A small sound classifier, trained from scratch: arch conformer.
Rows from block 4 of a small sound classifier, named by matrix and row number. Rows with one number belong to one neuron. Each number is 128 + 32 x the weight over its row's rms, rounded and kept within 0 to 255. All counts start at 0.
After each neuron's rows are labels from the 100 clips, of 14976, where the neuron reaches its highest value: "strongest on" is what is common among them. Only what is clearly more common there than usual is listed. The data: single English nouns, adjectives and verbs, spoken by a formant synthesiser in many voices. In brackets: how many of the 100, against the usual share in percent.
# fc1: first MLP up (model.blocks.4.ff1.fc1.weight, 512x128), inputs 0-127
# fc2: first MLP down (model.blocks.4.ff1.fc2.weight, 128x512, transposed), outputs 0-127

fc1.1 [104 147 146 129  91  83 120 156  83 161 195 144 152 183 141 124 126 164 118 108 140  79 122  89 147 170  23 135 146 101 111 154 120 179  97 103 152 139  91 113 107 163 143 130 178 140 104 198  88 102 126  94  89 175 126 114 119 151 112 179  98  49  87 134 123 116 144 139 202 143 144 106  89 156 113 129 104  77 147 118 122 131 123 146 131 123 216 141 100 133  96 127  92  76 146 166 126 155 115 151 137 156 146 124 158 142 173 122 196 150 131 115  91 108  87 169 128 119  73 156 190 110 111 154 126  84 122 150]
fc2.1 [176 168  98 129 115  69  81 125 111  98 154  95 125  78 118 174  97 176 107 136 134 126  95 134 136 127  96  84 157 101 112 131 133 187 191 102  93 125  94 132  88 162  98 135 171 137 124 142 159 200 105  89 136 126 119 147 122  96 155 130  66 116 149 107 106 103  88 138 177  97 100 140 128  79 135 128  61 136 145  86 100 194 145 101  97 119 112 190 139 216  85 126 131 104 127  99 143  99 193 118 119 158 142 144 103 169 176  91 166 108 182 172 119 124 198 143 124 140 126 107 133 104 171 143 168 117  86  99]
strongest on: /i/ (100 vs 8.6); /ʃ/ (98 vs 5.3); /aɪ/ (98 vs 6); /n/ (98 vs 20)

fc1.25 [156 131 163 159 107  79 120 184 131 141 134 113  97 127 157 215 113 163 143 131 110 133  84 143 120 106 107 139 174  82  84 125  73 192 143 116 143 159 105 137 148 161 182 105  81 119 152 124 161  98  81 114 110 137 143 126 149 142 115 143 126 124 120 113 142 138 124 119 176 102 140  73 175 163 148 108  51 144 176 156 120 128 175 119 183 170 173 237 159 135 104 120 119  50 128 125 128 178 109  89 148 162  92 168 177 148 108 115  85 100 151 125 120 170 134 153 163  61 117 115 118  97 100 110 133  86 136 129]
fc2.25 [123 171  69  84  89  80  94 151 100 143 159 107 136 151 162 101 160 168 137 111 110 108  98 123 125 121 146 143 150 175 108 173  80 167 163 145 113 155  17 118  97 159 175  96 171  91 161  98  72 134 113 114 119 172 100 168 138 151 120 126 111 127 144  53 110  72 179 167 192 102 145 112  90 128 134 169  83 102 152 114 156 111 164  82 161 122 148 183 150 164 118  96 142  70 105 143 131 134  78  95 135 103 124 132 143 119 121 184 146 112 184 144 114 137 118 147 165  94 118  88 123 186 141 136  88 147 133  96]
strongest on: /ə/ (100 vs 7.4); /g/ (99 vs 5.9); /ɑ/ (99 vs 10.7); /n/ (99 vs 20)

fc1.93 [116 152  85 160 114  37  91 142 143 147 168 101 104 140 134 193 127 129  83 153 116 145 109 132 129 111  93 109 132 106  69 110 173 159 189 131 132 170 108 136 138 151 167 107  98 114 158 124 129  72 153  79 160 194 169 104 168 161 122 172  61 115 134 107 201 145 110 158 187 111 129  92 124 135 122 132  91 133 139 154 130 112 165  95 159 129 136 156 181 128  94 121 146  75 128 101 112 138 180 130 168 146 107 166 176 173 105 121 130  99 136 133  83 176 140 104 161  70  48  90 130 139 130 138  69 132  91 158]
fc2.93 [ 96 147 158 103 145 158 113 202  56  90  84 112 153 138 164 101 170 174 125 100 142 120  65 160 120 119 130 108 104 156 128 142  94 134 108 153 139 145  36 119  88 121 161 104 148  97 120 114  86 187 106 125  99 128  90 170 139 137 149  87 191 153 152 135  80 124 156 134 193 124 111  93 142 110 164 136 108  59 121 111 149  81 136  90 141 147 148 163 133 221 122 127 152 116 142 107 112 105  89  97 129 108 168 196 112 176 131 170  98 175 188 104 100 200 139 107 151 130 114  94 115 120 124 135 133 154 135 121]
strongest on: /ɑ/ (99 vs 10.7); /ɹ/ (99 vs 23.4); /oʊ/ (69 vs 10.7); word: robot (69 vs 1)

fc1.425 [ 82 117 163 136 120  59  97 162  83 151 141 101 109 168  89 159 116 110 122 126 100 105 167 124 190 163  99 165 126 112 131 114 129 121 175 127  67 121  63  97 137 152 157 110 100 105 147 156 118  76 156  82 168 170 112  41 143 111 122 144 100 115  98 132 136 146 121  80 166  82  93 133 132 183 126 109  58  91  69 157 133  85 187 124 150 135  99 151 146 112 114 144 135  72  80 152 128 160 189 108 155 147 138 177 205 127 109 151 131 189 100 152 172 113 158 119 158 163 136 118 149 165 121 132 176 112 122 138]
fc2.425 [120  70  79 126  89 146 103  83 128 187 144 109 122 116 108 167 154 147 106 168 168 133 125 119 193 170 173 153 193 105 141  93 122  83 115 136 158 102 134  92 163 106 102 106 129 156 201 146 165 137 153 110  76 123 134 104 167 151 111 131 107  88 121 105 176 138  90 154 144 148  40 157 123 118  95 147 143 136 145 154 121 131 153 163 129 194 146  88 138  77 126 105 113 135 109 174 113 124 111 113 121 162  87  38 156 161 157 109 104  93  96  83 154  78  84 107  80 123 192 140 128 182 112 105 187 116 111 129]
strongest on: /ɑ/ (96 vs 10.7); /ɹ/ (96 vs 23.4); /m/ (64 vs 7.8); word: market (60 vs 0.8)

fc1.196 [136 145 120 137  54  42  73 145 132 118 177  88 164  72 151 162 103 153 138 131  86 100 122 138 167 130 114 110 154  50 143 112 183 127 202 144  49 180 125 115 158 147 125 121 151 116 167 112 151 168 125 101 190 143  84 109 155 136 141 144 108 129 156 173 106 147 130 121 175  85  89 141 163 203 175 113 115 130  93 128 174 134 140  89 148 113 121 124 175  94  96 123 169 109 119 105 137 146 169 143 127 163 115 131 143 101 140 119  92 119 134 142 103 177 152  73 133 112 112  42 126 166 113 130 107 123  76 101]
fc2.196 [ 89 144 138 131 196 159 109 151  86 144 101 143 127 109 148 128 135 127 141 165  89 145  93 117  97 128 137  90  57 166 125 147 173 170 106 117 192 131 105 142  94 101 174 148 129 128  88  84 122 127 105 105 123 158  80 112 106 122 169 147  77 150  82 126 134 152 183 144 125 148 186  75 107 146 135 177 171  95 113 120 128 104 112  81  79 135 191 101 118 164 153 100 103  84 158  87 111  76 131 144 131 147 139 158 123 108 129 255 129 144 179 147 125 173 149 127 142  82  73 177 132  77  91 143 137 104 123 138]
strongest on: /oʊ/ (100 vs 10.7); /ɑ/ (86 vs 10.7); /b/ (86 vs 14.3); /ɹ/ (86 vs 23.4)

fc1.172 [107 123 111 106  78  89 194 235 144 104 172  90 171 202  97 128 146 169 193  85 152 110 122 145 151 133  38 147 141 106 128 161  62 159 104 108 143 197 115 129 107 118 124 124 135 121 142 207  69 171 157 150 100 102 136 142  68 144 107 143 138 124 136 106 127  83 130 133 114  89 136 117 135 142 143 125 140  87 120 113 169 123 134 118 173 124 172 130 121 121 102 133  82 130 145 124 135 134 116  97 183 184 102  96 154 133 166 105 174 104 165 111  71 159 147 139 173 129  84 120 159 110 120 117  69 120 132 127]
fc2.172 [152 155 140 142 189 168 176  93 148 131  34 141 133  97 112 172  88  64 115 180 127 171  98 172  89 175 150 102 116 166 149  80 175  89 137 111 161 135 174 140 150  92 135 147  90 139 118  59 168 126 110 138 148 114 148 116 177  87 188 110 146 112 129 107 140 136 119  28 107 177 119 104 156  99 148 154 155 181 153 151  85 151 120 177  61 133 115 100 172 123 178 148 124 165 111 113 114  85 154 139 118  94 106 139 100 103 133 113 144 121 119 159 114 112 154 150 146 101 106 180  96  98 134 149  95 122  86 123]
strongest on: /oʊ/ (74 vs 10.7); /s/ (60 vs 20.1); /d/ (60 vs 22.8); /n/ (47 vs 20)

fc1.56 [ 79 145 126 149  84  81 139 122 108 133 194 113 137 162 150 122 125 175  81 112 137  86  99  80 175 179  49 114 154  64  87 158 168 191 109  81 170 124  99 134  85 158 128 119 164 124 116 193 131 138 135  96 107 143 114 150  93 167 111 145  52 110 118 161 170 103  98 145 214 147 140 116 115 128 113 106  98 127 155 106 136 151 121  94 166 123 189 137 136 160  95 168 142  91 112 152 143 126 130 147 159 178 107 112 148 136 171 130 164 176 174 109 121 118 106 133 101 144  82 139 159  84 105 151 166  51 138 118]
fc2.56 [157 159  73 134 144  83  91  74 115 117 178 115 145  74 126 163 120 159 118 139 149 125 103 124 142 102 112  79 157 135 112 121 137 159 159 160 102  90 120 180  65 173 110 109 197 155  76  80 175 186 163 120 110 141 151 146 135 112 130 128  84 180 147  60  84 105 124 140 203 121  92 137 115  71  96 133  95 109 120  95 133 147 162 136  96 105 124 181 146 224 109 109 116 119 114  84 129 123 184 179 145 142 120 145  93 155 156 120 184  84 173 117  98  80 152 147 119 109 131 122 130 137 150 151 158 151 104  81]
strongest on: /n/ (99 vs 20); /i/ (76 vs 8.6); /ʃ/ (75 vs 5.3); /aɪ/ (75 vs 6)

fc1.426 [150 131 115 147  79  67 121 109  94  91 155 139 140 137 161 111 135 193 125 111 163  57 114 129 153 160  79 131 134  25  79 160 115 172 121 114 171 107 106 109 106 195  99 107 146 161 123 177 128 145 158 104 100 154 103 135  96 215 102 167  60 161 106 155 154 114 113 155 209 132 153 104 132 131  89 125  83 130 164 101 143 183 110  86 197 128 174 130 134 145  91 166 111  98 104 115 113 124 139 113 159 145 137 127 143 115 161 167 159 119 104 127 121 124 157 131 142 133  98 155 166  78 120 119 159  77 178 121]
fc2.426 [183 157 117 114 109  85  78 102 141 108 156  79 196 102 151 133 105 176 112 133 144 147  85 112 168 131  74 111 200 122 136 132 149 140 172 136 128 104  94 171  89 164 114 131 178 113  93 132 170 180 135 103 103 126 144 151 104  89 124  94  54 116 154  86  71 129  98 105 195 137 101 151 148 100  73 129  77  96 144  86 152 167 116 128  98 119 118 204 206 180  92  94 113 101 147 114 109 122 175 131 130 131 112 144  83 165 167 116 149 166 173  84 100 130 188 110 154 154 132 113 138 150 140 151 147 143 115 144]
strongest on: /n/ (98 vs 20); /dʒ/ (61 vs 5.2); word: orange (61 vs 0.9); word: shiny (37 vs 0.8)

fc1.271 [137 143 142 147  97  43 148 138 112 173 141 100 143 147 152 133 123 169 197 105 143 110 118  95 154 175 118 117 161  99 112 148  88 127  98 111 169 128  77 118  80 213 163  83 149  94 119 185  63 104 106  85 126 191 141  83 156 154 147 164  97  92  75  83 125 112 145 148 191 151 146  81  80 144  96 139 103  80 128 119 143 126 144 170 123 102 164 141 104 102 101 149 111 100  95 119 176 180 102 137 161 155 138 160 171  89 128 138 177 171  65  87 125 112 105 151 127 141  64 146 144 151 104 108 131 137 145 142]
fc2.271 [186 175 109 103 177 107  73 122 183 123 132 111 139 107 116  94  50 157  84 148 118 157 158  79  76 135 111  82 109 115 123 110 166 199 169  97  65 108  82 175 103 152  56 105 144 139 113 128 146 153 152 153 148 100 146 180 111 110 123  72  75 187 114 132 100 147 138 130 163  91 161 115 155  86 124  88  75 130 173 134 105 195 129 110 142  83 121 173 132 203  89 119 124 126 172  83 125 124 149 122 103 122 105 175 102 166 163  92 143 122 140 147 128  97 143 152 130 173  89 128 151 105 144 110 136 128 131 150]
strongest on: /n/ (99 vs 20); /dʒ/ (70 vs 5.2); /eɪ/ (59 vs 8.4); word: strange (59 vs 0.8)

fc1.353 [125 149 119 166  71  76  89 123 107 163 163 120 137 143 180 129 114 103  97 139 100 120  86 125 146 168  82 150 205 119 106 105 180 134 179 143 142 124 124 119 135 133 144 156 114 119 159 143 123 122 118 139 159 147 127 104 185 155 162 124 148 127 207  84 155  97 123 165 212 141  68 103 153 133  98 136  99 171 134 127 135 117 129  92 117 117  89 148 188  75 140 163 188  79  94 173 102 121 145 104 100 128  74 114 132 139 191  93 117 164 139 149 127 126 156 102 164  60 127  84  83 144 157 130 100 128  30 138]
fc2.353 [123 182 203  87 178 143 146 138 149 160 141 150 134  78  83 125 129 122 189 117 113 133 152 165 116 114 173 122  75 216 129 118 153 143  60 138 146  71 124 162 108 140 200 127 103 130 129 124  96 103 124 152 143 131  91  81 157  84 128 180  59 183 137 132 134 148 194 122 122 147 184 106 103 138 168 138 114  65  87 123 130  89 158 115 100 152 183 118  94 147 158 101 170 172 158  99 147 124 129 119 102  89 145  98  87 117  39 169 100 105 104  99 104 138 122 116 141 131 129 168 114 126 118  86 118 127 110 110]
strongest on: /oʊ/ (100 vs 10.7); /ɑ/ (100 vs 10.7); /b/ (100 vs 14.3); /ɹ/ (100 vs 23.4)

fc1.279 [ 85 106 101  89 148 123 104 147  67  83 170 120 132 158 134 120 154 105 157 116 154 158 130 147 124 116 156  86 123  60 109 173  63 137  79 111  98 109  92 144 108 166  88 156 142 157  80 127 146 111 111 118  94 215  92 162  97 226 131 115 119 153 138 192  85  95  67 118 138 145 138 152 147 179 128 166 111 109 157 115 115 109 110  91 180 118 127 150 134 160  89 155  81 127 112 114 111 127 106 106 216 149 113 114 149 106 121 168 170 148 132 161 177 162 152 121 108 129 112 123 139 180  69 101 177 117  98  94]
fc2.279 [157  80 145 153 162 160 158 114 134  94 129 112 152 116  75  99  85 106  99 106 117 147 133 125 153 104 131 133 128 143 205  63 125  75 173 149 123 109 110 119 112 140 133 152 108  86 117 100 163 172  90 112 148  97  89 138 119 124 148 131 162 146 208 131 117 173  85  80  60  96 126 151 205 127  97 146 138 139  92 127 152  87  55 120 135 119  99  89 162  81 139  96 140 146 171 137 129 123 131 100 177  91 174 129 150 153  80 131 101 181 107  60 101 154 137  81 104 178  87  97 123 157  79 119 138 162 167 183]
strongest on: /i/ (60 vs 8.6); /ʃ/ (58 vs 5.3); /aɪ/ (58 vs 6); /n/ (58 vs 20)

fc1.156 [116 118 153 156  64  94 179 145 132 103 129 125 102 104  96 149  88  96 131 122 148 128 125 140 150 107  88  99 153 111 104 142 113 187 148  69  80 135 108 168 130 117 126 115 156 155 103 134 168 134 159 136 208  94 123 110 158 139  99 113 146 156 102 131 122  93 107  67 125  93  87 122 128 114 140  52  64  76 107 116 126 166 156 166 117 115 140 253 191 135 123 137  96 109  85 170 132 198 162 113 122 155 148 183 145 109 136 118 158 126 123 147 172 195 185 149 100 133 125  82 127 120 118 166 135 126  93  86]
fc2.156 [ 99  64 127  78  94 102 100 105 222 115 138 133 141 104 132 149 137 127 141 166 138 132 140  92 185 166 107 116 160 150 144 157 148  72 100 141 144 140  58 101 216  93 147 157 138  57 151 128 101 155 118 115 200 115 146 131 143  57 157  67 171 118  93 117 121 150 150 108 101 110 132 149 154 107  97 111 149 154 127  89 168 107 101 142 116 128 128 112 141 119 131  87 140 132  80 158 163 191 154 159 166 134 126 112 143 104 111 105 114 117  66 122 184 128 151 150 187 132 145  58 109 172 162 136 101  76 145 161]
strongest on: /ɪ/ (82 vs 14.1); /n/ (66 vs 20); /p/ (36 vs 9.9); /eɪ/ (35 vs 8.4)

fc1.382 [158 154 106 117  76  49 112 114  73 142 157 115 128 109 118 165 157 118 132 163  78 118 157 155 151 118 125 108 126 103  43  98 165 149 183 159 103 145  79 120 157 151 182 155  93 107 156 107 132  89 131 109 172 210 134 104 184 165 119 182 101 110 174 110 160 112 129 113 196 121  77  93 133 108 128 156  98 145 126 165 141  64 146  77 128 116 115 138 197 112  79 153 191 117  83 111 118 119 162 103 188 131 160 141 147 121  91 122 138 161 121 123 112 135 129 103 144  95  53  80 138 132  90 153 117 136 118 127]
fc2.382 [109 129 187 124 178 123 121 182  99 124 105  91 119  83 130 175 164 156 152 124 113 120  90 183 147 118 122 101  86 137 109 137 106 164  96  99 156 118  38 129 121 164 137 127 100  89 136  88  92 136 102  62 117 133  82 159 142 103 133 107 134 155 116 143 121 149 110 147 164 140 169 116 181 115 123 109  64  90 119 132 131  82 138  85 143 149 175 191 160 228 102 124 154 127 162  94 137 128 144 125 174 114 152 176 138 216  60 125  98 155 154  72 145 176 126 106 128 121 111  87 117 136  90 164 175 130 161 126]
strongest on: /oʊ/ (100 vs 10.7); /ɑ/ (100 vs 10.7); /b/ (100 vs 14.3); /ɹ/ (100 vs 23.4)

fc1.240 [115  59 106 129 129  69 118 213 152 114 151  83 127 136 162 196 147 174 103  85 143  69 115 111 187 159 101 122 166  53 149 122 152 147 198 108 171 159 127  92 122 144  95 130 148 130 111 178 168 158  60 107 122 119  67 128 103 104 137 139 106 134 128 185 190 121  96 132 132 129  96 159 178 158 116 127 111 115  89 118 117 150  86 140 145 138 157 125 115 106 100 145 151 131  73 174 101 133 125 158 150 191 141  94 115 125 182 107 126 160 125 148 163 165 143 114  84  75 151 123 156 106 147 122 141  96  69 163]
fc2.240 [126  90 132 141 103  77 130 120 112  81 180 125 159 207 160 133 143 153 136  99 112  90  76 113 168 143 136 135 148 115 197 169 124 127 134 158 139 175  66 133 143 177 144 101 140  56  98 107  92 152  74  72 155 166  64 106  96  96 158  90 114 113 129 115 101 151 136 140 120 126 151 106 125 155  71 160 131 121  92 130 159 123  75 158 114  94 109 154 175  58 116 143 104  98 119 181  94 171 145 139 172 115 183 147 176 138  98 140 133 162 135 114 123 192 138  54 145 130  78 104 172 135 124 126 136 119 127 191]
strongest on: /ə/ (100 vs 7.4); /f/ (100 vs 8.6); /ɔ/ (100 vs 9.5); /s/ (100 vs 20.1)

fc1.99 [125  95 124 116  84  62 122 152  76 121 173 118 117 132  89 195 130 145 125 148 131 113 155 147 145 106 119 166 142 102  92 130 135 146 202 141  90 137  64 106 144 119 154 138  90 144 152 180 124  48 163  71 144 212 111  96 192 132 118 163  83  98 130 140 126 118  82  95 168  88  62 136 137 161 151 125  87 104 100 154 108  69 170 135 180 144 139 152 176 128  70 169 128  92 127 130 150 126 166 135 192 171 136 145 190 176 134 147 121 170 118 142 141 127 130 137 117 104 136  97 161 144  90 177 125 118 105 133]
fc2.99 [148  73  71 168 114 112 122  38 181 141 136 160 137 118 104 115  76 121  69 168 160 143 157 114 143 152 137 141 193 125 123 101 161 109 118 130 127  94 166 136 151  97  79 105 125 191 128 115 173 109 169 160 105  87 173 120 155 169 134 158 109  93  94 137 143 160 110 126 100 125  41 163  93 110 124 158 150 167 146 145 103 162 104 162 121 132 148  87 161  72 142 145  68 167  57 153 109 108 150 138 152 147 108  68 117 103 180 112 187 116 113 124 152  52 104 146  84 110 161 141 154 103 111 137 146 117 112 126]
strongest on: /oʊ/ (100 vs 10.7); /ɑ/ (100 vs 10.7); /b/ (100 vs 14.3); /ɹ/ (100 vs 23.4)

fc1.61 [114 101 141  97  46  28 116 153  55 115 164 125 140 130 107 187 123 105 128 159 113 135 145 139 147 141  87 146 131 101 138 104 144 124 176 126  49 125  90 111 124 144 162 126 108 130 155 137 114 102 140  96 159 155 128  96 170 104 103 152 104  86 151 125 154 113 107  56 202  65  54 135 143 172 122 105  72  87  69 157 148 116 142 141 138 125  86 177 162 151 103 158 128  85  83 159 143 153 177 147 191 139 145 163 144 139 129 155 149 178 140 145 146 115 153 107 150 135 145  83 144 158 113 181 119 131 100 138]
fc2.61 [111  43 101 166 125 157 123  71 114 166 111 114 150 123 120 112 174 185 101 130 186 124 124 128 175 111 134 179 198 105 129 133  82 109 125 149 129 105  88 100 160 106 109  86 123 156 168 129 159 159 159 126  50 154 154 169 149 168  96 117 154 103 158 152 107 145  95 140 137 167  81 169 128  82  78 166 146 108 150 160 156  88 115 120 161 119 143 108 159 119  88 135  62 124  56 146 103 119 128 118 135 166  98  83 156 157 107 153 134 141 103  48 163  61  87 113 118  99 161 115 143 159  85 130 130 163 162 163]
strongest on: /ɑ/ (100 vs 10.7); /ɹ/ (100 vs 23.4); /oʊ/ (96 vs 10.7); /b/ (96 vs 14.3)

fc1.204 [164 123 153 105  28  67 162 106  90 146 174 113 105 140 108 128 179 148 161 111 110 135 156 132 172 164 118 176 136 115 113 119 136 153 162 161 100 139  66 111 110 136 145 108 118  88 133 113  77 157 131 135 106 134 115 152 176 154 143 154 117 150 147  94 142 124 134 136 184  77 125 155 151 133 119 152  84  84 150 201 167  95 150  48 140 147  76 155 131 141 135 147 154  73  98 148 161  96 152  49 160 117 161 100 129 106  91  84 160 161 116  91 103 150 155 126 140 173  74 118 102 175 138 110  53 158 146  94]
fc2.204 [127 133 187 100 177 135 133 133 146  98 120 129 156  94 168 169 134  71 116 181  96 141 122 170  87 138 128  85 113 140 146  94 145 130 131 135 133 115  98 124 128 147 125 123  83 140 124  73 117 131 158 131 137 140 168 169 104 114 158  88 131 182 110 120 107 174 166  82 124 148 111  58 195 168 139 138 127 112 100 137 101 108  94 159  64 101  72 155 148 212 126 106 117 135 159 107 153  83 188 151 140  71 107 205  75 183  79 152 113 169 149 101 108 128 141  91 181  86 116 131 157  98  95 174  74 115 157 118]
strongest on: /oʊ/ (100 vs 10.7); /ɑ/ (96 vs 10.7); /b/ (96 vs 14.3); /ɹ/ (96 vs 23.4)

fc1.28 [172 139 160 128 113  62 116 147 129 137 199  88  49  87 163 133  78 148 199 110  51  89 105  71 129 124  84  75 142 136 159 144 201 185 116 167 117 154 123 159  89 203 158 164 135 137 121  97 168 141 141  97 120 140  69 116 150 149 123 124 118 131 152 116 144  97 122 127 216  84 129 149 136 143 161 119  78 131  83 152 154 137 169 116 162 152 144 120  79 125  98 185 159 108 156  90 141 134 134 143 125  93 148 115 117  96  88  99 150 114 154  87 131 162 109 113 108 104  97 116 113 131 164 169 123 105 123  96]
fc2.28 [131  84 125 138 170 140 139 121 131 188  82 193 111 117 136  82 162 106 155 121 151 165 130 138 120 162 123 149  88 115 103  63  74 130  67 117 163 103 176  78 169  85 105 167 109 167  99 138 162 145  91  77  72 134 158 149 115 180 128 149 120 152  99 120 151 167 139 121 117 114 179  68 106 183 103 114 169 157 150  83 145 149 147 119  82 138 168  83 114 120 173 166  98 125 188 142 142 128 121 133 125 115 101  95 166 129  98 205 118  73  74 141 136  61  91 147 116  83 133 151 142  95  89 132 122 182 129 115]
strongest on: /ə/ (50 vs 7.4); /l/ (50 vs 24.5); /æ/ (43 vs 8.6); /p/ (39 vs 9.9)

fc1.394 [182 131 152 117  64 115 109 131 131 135 165 183 115  84 110 158 149  67  94 118  87 116 167 150 104 145  66 154 136 103 114  70 105 137 167 164 157  70 107 147 134 132 126 151 138 159 102 101  97 178 125  94  81 116 130  73 118 155 127 140 142 116 174 133 127  56 126 128 161  29 125 121 105 129 121  95 136 132 150 148 185 164 151  67 132 228 120 154  85 115 115 181 110 113 120 162 140 145 131 175 181 127 144 120 114 196 128 135 131  85 142 117  85 119 131 153 136 123 100 146 106 142  99 144  58 161 158  96]
fc2.394 [142 124 192 119 140 190 134 149  88 100 135 124 162 171 103  89 159 131 158  93 142 129 142 141 125 137 141 180 160 101 155 135  96 101 139 163 125 145  84 142 156 102 171 122  92 147 138 136  73 164 118 118 130 153 141 157 128 121 183 149 126  73 125 126 101 131 155 103  56 132 176  45  83 121  83 113 174 142 162 163 173 119 164 125  97 149  41 134 103 132 140 102  65  76  91 131 131 143 163 101 195 120 126 138 148 140  80 160 153 167 109 150 115 100 165 171 151 122 122 154  91  89  59  68 111 138 154 185]
strongest on: /ɛ/ (66 vs 6.6); /n/ (66 vs 20); /ɹ/ (66 vs 23.4); voice: child-like voice (62 vs 25.4)

fc1.383 [168  84 106 113  83 121 158 127 125  86 132  99  60  97 120 188 114  89 143 169 127 107 102 123 163 109  74 105 143 129  87 167 109 112 127 176 140  96 107 181 149 148 163 129  79 185  77 152 118 114 128 155 150  94 145 128 172 151 122 108 162 143 104 117 141 130  90  92 111  87 125 122 178 229 203  81  56 126  79 125  98 155 158 148 128 135  75 209 150 135 117 160  60 131 103 179 123 145 153 150 101 165 123 158  93 131 120 104 147 141  93  94 158 165 138 112  97  98 149 125 120 154 122 130 164 122 152  97]
fc2.383 [135 112 139 138 128 153 162  74 113 125 155  86 135  95 118 207 168 123 162 174 162 119 113 149 187 120 137 165 137 167 139 124 155 103 110 114 177 113 123  98 168 101 182 156  85 125 149 179 154 121 140  95 144  66 131 137 150 136 114 151 118 109 161 127 218 119 104  89  55 111 125 136 169  68 134 116 143 150 111 109 108 170 142 127  54 161  94 108 138 120 158 164 116 133 117  82 169  86 145 161 187 171 159  54 120 160 123 110 128 101 113 114 164 125 158 135 153  77 145 165  99 106 170 119 103  39 107 116]
strongest on: /ɪ/ (93 vs 14.1); /ɝ/ (76 vs 13.2); /tʃ/ (68 vs 7.1); /k/ (66 vs 18.2)

fc1.223 [124 160 120 103 157  97 152 137 131 150  95 142 147  86 165 109  90 169 158 147 141 100 120 102 109  91 155 125  89 154  86 217  76 151 103  54 121 166  97 132 122 183 127 118 100 130 129 115 139 107 144 147 117 144 137 157 130 168  92 135 116 164 116 210 159 158 105  94 138 124 123 111 127 154 209 140  96  72 125 119 130 108  97 178 164  62 168 161 129 121  31 125 161 114 144 105 119 152  88  99 137 161 113 188 125 134 123 121 178 162 110 115 188 159 119 150 108  84 103 141 168 153 104 164 111  86 185 172]
fc2.223 [ 88 146  99 175 146  97 114 111  95  51 171 123 166 168  43 120  98 120 108 109 109 103 129 133 141 135 131 135 115 179 157 107 150  95 157 113 100 154 102 145 107 105 118 102 158 115 142 122 129  93 172  64 114  97  75 141  92 102 165 147  67 109 110 149 108  75 142 159  69 139 111 135  83 148  93 162 199 165 135 121 139 102 138  81  96 108 127  89 124  96 144 169 119  51 124  90 100  81 194 131 105 109 178 112 172 137 113 179 160 107 192 149  85 121 137 130 172 144  82 150 172 149 124 130 146 165 136 163]
strongest on: /n/ (92 vs 20); /i/ (86 vs 8.6); /ʃ/ (74 vs 5.3); /aɪ/ (74 vs 6)

fc1.482 [ 89 170  95 135  69  32 102 153 136 146 138  99 140 135 143 141  90 114 102 117  95 124 103 130 153 151  81 105 159 135 114 115 179 129 200 128 114 150  94 137 157 117 150  97 115 101 154 126 119  99 166 161 178 102 163 122 162 148 122  94  79 140 127 100 158 122 112 153 229  80  99 102 102 181  96  95 103 130 157 208 163 128  97 111 127 102 110 145 193 136 146 126 121 107 118 184 104 166 175 141 144 128  95 162 137 101 131  79 136 145 113 155 108  93 141 112 175 129 110  57  83 189 116 127  86 145  79  99]
fc2.482 [160 150 182 128 156 178 138 183 105 128  78 103 137 114 139  94 146 111 152 117  99 149 110 163 110 132 144  97  52 138 130 145 146 175  99 145 133 159 116 126 117 148 178  71  65 113 137 152  89 124 115 128 174 143  83 112 106  75 119 104 134 144 160 144 107 154 194 125 167  99 205  89 149 147 172 127 123  85  75 151 123  84 131  93 128  96 173 134 103 182 175 147 181 145 189  69 155 118  83 121 139  90 137 208  94 133  61 149  89 162 143 132 116 160 159  90 140 134  98 104  91  75 145 123 122 127 135 111]
strongest on: /ɑ/ (91 vs 10.7); /ɹ/ (91 vs 23.4); /ə/ (64 vs 7.4); word: market (51 vs 0.8)

fc1.307 [150 118 132  72 131 105 102 181 163 153 103 107  86  96 155 152  82 163 116 139 135  89  93 107 140 133 103  79  97 119 136 175 136 207 154 124 169 169 138 111 120 144  82 221 129 133 109  95 162 102  41 153 179  87 105  97  81  95 153 132  77 117  75 145 194 128 124 144 114  98 116 146 151 108 174  97  82 159 132 123  98 183 105 135 125 158 191 140 125 122 144 106 161 121 109 130 115 173 121 112 110 165 121 168 115 117 178 104  83 145 144 144 159 159 167 153 134 136 136 157 121  68 176 126 162 108  61 132]
fc2.307 [142 104 177 133 119 138 178 119  57 126 167 166 165 153  99  71 195 155 174  69 113 101  95 176 138  89 160 159 155 153 134 113 114 125 114 158 137 148 117 114 130 145 197  82 112 122 142 146 111 123 152  70 103 153  76 166 113 160 130 133  96 126 166 124  89 129 108 121 115 168 163  71 135 140  54 179 149  97 106 113 204  57 120 102 109 125 103 121 177 130 110 173 138 107 116 122 121 116 122  84 181  81 167 108 161 171  70 189 118 171 147  77 109 135 141  98 110 132 121 114 170 132  95 113 139 141 162 124]
strongest on: /ɑ/ (91 vs 10.7); /k/ (65 vs 18.2); voice: deep voice (56 vs 24.9); word: clock (47 vs 1)

fc1.268 [115  63 147 122 100  91 133 158 119 121 151 121  87 122 118 219 105  97 166 145 126  83 135  96 171 143  79 134 182 109 122 135 150 116 157  92 107 119  66 136 145 131 177 116 136 133 145 157 143  84 154  84 158 131  90 115 211 129 133 120 144  95  89 113 166 154  59 114 184  97  71 168 151 151 125  99  26 104  98 142 105  96 165 173 169 142 101 192 189 102 115 164 133 111  97 167 149 149 190  98 146 157 107 126 171 142 129  74 148 146 123 145 123 156 148 152 133 123 121 113 120 153 127 172 118 119 104 110]
fc2.268 [112  65  97 132 138 102 153 117 127 122 121  93 129 126 113 193 161 155 148 119 159  99 172 116 165 130 149 140 136 140 109 154 103  92  96 156 165 105 100 117 159 132 100 139 161 164 122 174 127  76 161 126 122 118 141  60 169 144  97 130 157  92  78 156 144 140 119 162 118 182  97 110  74  47  82 157 140 139 131 113 146 105 109 131  74 161 158 139 168  73  73 152  91 147  56 154 113 132 185 125 141 215 160 112 131 134 179 140 195 103 128  50 134  86  85 165 126 134 148 138 151 159 111  82 141 127 161 159]
strongest on: /ɪ/ (100 vs 14.1); /k/ (100 vs 18.2); word: kitchen (63 vs 0.9); word: king (37 vs 0.8)

fc1.391 [141 116 140 156  77  93 115 143  77 109 214 112 112 154 121 159 122 163 154 144  99  93 124  76 130 133 102 128 174 113 126 109  87 138 153 134 134 145  94 123  87 168 144 129 156 110 146 169  97 140  55  86 121 244 152  93 155 131 153 145 139  80 134  92 106  88  92 132 206  55 118  80 120 138 106  89  92 120 134 180 114 161 135 134 164 128 167 174 102 113  53 165 113  39 139 171 176 148  97 137 143 158 120 157 141 146 161 116 152 133 113 110 124 111 104 132 137 162 116  90 113 157 146 148 103 127 135 142]
fc2.391 [142 102 102 144 170 110 158 183 159 170 102 173  88  95 132 146 125  91 118 169  74 133 162 114 114  85  97 154 115 188  73 113 134  98 110 146  91 131 100 137 126 173 121 104  84 128 122  64 137 109 149 117 144 101 161 105 129 158  94 178 187 211 139 107 110 152 200 140 106  90  83 124 157 159 192 160 118 111  94 129 120 113 170 101 123 119 177 130  76 107 150 175 137 108 103  47 112 111 147 140 150 132 188 136 129 104  99 132 156  71 135 153  90 150 126 153 131  91  94 123 165 146 119 123 111  68 191  84]
strongest on: /n/ (97 vs 20); /ə/ (75 vs 7.4); /g/ (74 vs 5.9); /ɑ/ (74 vs 10.7)